{"model": "segmentation model", "dataset": "rendered scenes of coloured solids on a plain floor", "train_examples": 97500, "image_size": 48, "crop_scale_min": 1, "horizontal_flip": false, "translate": 0.12, "num_classes": 25, "encoder_arch": "vit", "encoder_norm": "layernorm", "encoder_norm_position": "sandwich", "encoder_activation": "swiglu", "encoder_mlp_ratio": 3, "encoder_head_dim": 64, "encoder_fused_qkv": true, "encoder_bias": "all", "encoder_qk_norm": false, "encoder_parallel_block": false, "encoder_inner_norm": false, "encoder_drop_path": 0.1, "encoder_patch_size": [8, 8], "encoder_conv_stem": false, "encoder_layers": 16, "encoder_width": 384, "encoder_positions": "learned", "decoder_norm": "groupnorm", "decoder_activation": "silu", "decoder_weight_standardization": true, "decoder_channel_attention": "se", "decoder_widths": [32, 64, 64, 64], "decoder_blocks_per_level": 2, "decoder_block": "basic", "decoder_dropout": 0.1, "decoder_attention": false, "decoder_upsampling": "nearest_conv", "init": "trunc_normal_002", "residual_init": "zero_last", "optimizer": "soap", "beta2": 0.99, "lr": 0.0019, "beta1": 0.95, "shampoo_beta": 0.99, "eps": 1e-08, "precondition_frequency": 16, "max_precond_dim": 512, "one_sided": false, "adamw_lr_other_params": 0.0022, "grad_clip": 5.0, "steps": 5100, "batch_size": 128, "epochs": 6.7, "lr_schedule": "cosine", "final_lr_fraction": 0.05, "warmup_steps": 510, "weight_decay": 0.1, "adamw_weight_decay_other_params": 0.05}
Rows from block 3 of the decoder of a small segmentation model, named by matrix and row number. Rows with one number belong to one channel. Each number is 128 + 32 x the weight over its row's rms, rounded and kept within 0 to 255. All counts start at 0. Numbers have three digits each.
Before each channel's rows are labels from the 100 images, of 14976, where the channel reaches its highest value: "responds to" is what is common among them. Only what is clearly more common there than usual is listed. The data: rendered scenes of coloured solids on a plain floor. In brackets: how many of the 100.
# convs0: first 3x3 conv (decoder.decb.0.1.convs.0.weight, 64x64x3x3, standardized in use, each kernel summed), inputs 0-63
# convs1: second 3x3 conv (decoder.decb.0.1.convs.1.weight, 64x64x3x3, standardized in use, transposed, each kernel summed), outputs 0-63

responds to: jack (69); largest object: jack (45)
convs0.34:125152185092136109103101120134152152096078161107133134111073141071093147141123146115089191177129211133058089154135130093116127156141118179149154158149147083148131082075142073170141142133140156
convs1.34:091173063142125155168074119133100119111152066078155136173115093147125121139118112095176135118162115111086116126156090147115111103176125119128182164110113069173114086096045078136109084132096125

responds to: cube frame (40); bowl (35); largest object: cube frame (33); largest object: bowl (27)
convs0.48:155101151180141089134134168129117142129103094114148080127087123135150114148174184097108145211164120149164095096065131143090108130086105139113157126142148144130144191201090152139085059090119108
convs1.48:168078155105126111115153163122133124132155156165096107081152105157098164079084104166144183164134140123186175100075095134041101147155147130124190117185157127119184167149097145153152128130137111

responds to: cube frame (56); largest object: cube frame (45); spring (34)
convs0.39:107215150137122143106099119141165164093125159134142167144112116055106088151178146113038057170073128149126086142119113090192125126123138125133119117099129093114133204137146109110128134152146136
convs1.39:099146162158136142192106186136096111116122151161147068158096091113085113143129183111170137160121132071114154095148114154190137158163120109144089101199112087079156125123060079113158133145106141

responds to: light from behind the scene (52); disc (47); largest object: disc (26)
convs0.36:181128162121199146140118110127104159167059110128140116090136086131154114095117125132088133175173115158148126103093164067066140077148120194082110094118166142105147141153180096112122189111118098
convs1.36:142115183150162149125129100185140105157170175157095188132111181127105124128074114089176155188099094137150110115072090139095119144142178167097111178172115130138135124142198148157156163121176121

responds to: cube frame (45); largest object: cube frame (25)
convs0.58:104103079104167071101122080084169098141085110097169151166104081107089123188123164122157170187101125069104137127142132124097146206145130099166169134094189092152127140108126124157152113143143122
convs1.58:128122084090154090133120121128136154083093140126074164123159137102090133092130111106112092144162101120050130129133093076141144137179087071137173125174183063136105166136081138151127072116060114

responds to: cube frame (39); spring (29); largest object: spring (26); largest object: cube frame (25)
convs0.54:119147162105175129146130109180114160147139171093142213076138143094067152078119172103121176088079133178110157105102160077161126120106142143177156126129190119140124113150134066089103148103140127
convs1.54:086096127099124149148117169114112152140097159199124087164150110112048146113118114109149171074196164108089113124102106058160157154099122130148093098127120091129141071153102095162180126185122129

responds to: jack (48); largest object: jack (37)
convs0.14:170141135152030164144045087063140079154127162154079133137159140109065113118163168162080193133104146134135092123151114169109192147143131138142117129116164131118139116165116103141129121105125129
convs1.14:113145068147164109080107127146110152102119115157168151153194141150152134090182124105133108133108078131152093132138090130167107060161139179106179155150180149099129093075168132138068168130192135

responds to: jack (44); largest object: jack (30)
convs0.4:119105147092131095116187144112131142198144168137143160105088128113087163172131132096092116187145144114125139167082154093060057111088140105159162139163140113128165091092165089184131152164137171
convs1.4:149155139217123094137123147123127125107091163121147089157069152162171070125124127154185103149143114119157154086083073148155085092092170100101125150112107158106085132111209111106122087117139166

responds to: cube frame (57); largest object: cube frame (45); chain link (31)
convs0.45:119116106120116143093120122126133121095167124097189145156106095123145156067196128057117095107131201104151112183142110110122098196106146153137153112163130117163132130203143162122066127094112069
convs1.45:137140201069127147191123100123110110163101139125072113089079116146162148104129109156112111117139196160111125091100113155095150141087152116088146131174122095064190095148149158152154191128077125

responds to: jack (41); largest object: jack (27)
convs0.27:146163143143100186138155157140131109157120128070082147195143119145103107169109123142140200084126153125115103165172090107123100166162105071138118119074101153124132100173124134193152171135078061
convs1.27:122171148120147130121132103162172131147180099088143124157154102134096112151159141090141123130082146172123095174165136115131085124146125207133113138125149168138164070067131141199065195106171083

responds to: jack (80); largest object: jack (69)
convs0.6:161128134084107123139075078080158115089176150140156165134090158089075100135155126116082200157134139120126075104147082165129158153074124111125159121161188122096097098134186098174137161108131160
convs1.6:155095120131212173175135152183135144104123073115094100124147134183111111121160163140137073158153095106109062149078095120161116114107088129142161180155108157145124099083152069125116090125095171

responds to: cube frame (32); cog (31); largest object: cog (26); largest object: cube frame (25)
convs0.19:106191077110183096145076125078130081157083080158125139139141123095125143072160140103106134190125091064142147077144128096134127139117117094183140069130123136108149186103103087148167107122156155
convs1.19:095127109068109117145100163149139145123098042163054129059163125060087120140123170130110146112081163111198105120143098146101126122139076113126110111094080144153113126151086126070147136126121155

responds to: light from behind the scene (53); jack (35)
convs0.10:124161151144125141101138133093131147121101146133079165147105128130137190161127113133110132097167172130144076195174142051087085214161164115086120171148177167133130081118103091137153176121151117
convs1.10:115140104161140166144160121112072088085092165139127093170156177083182202149152098155147093107141090141132162155133125188080075126157176158096122103101117128150121098121085140166102183124087112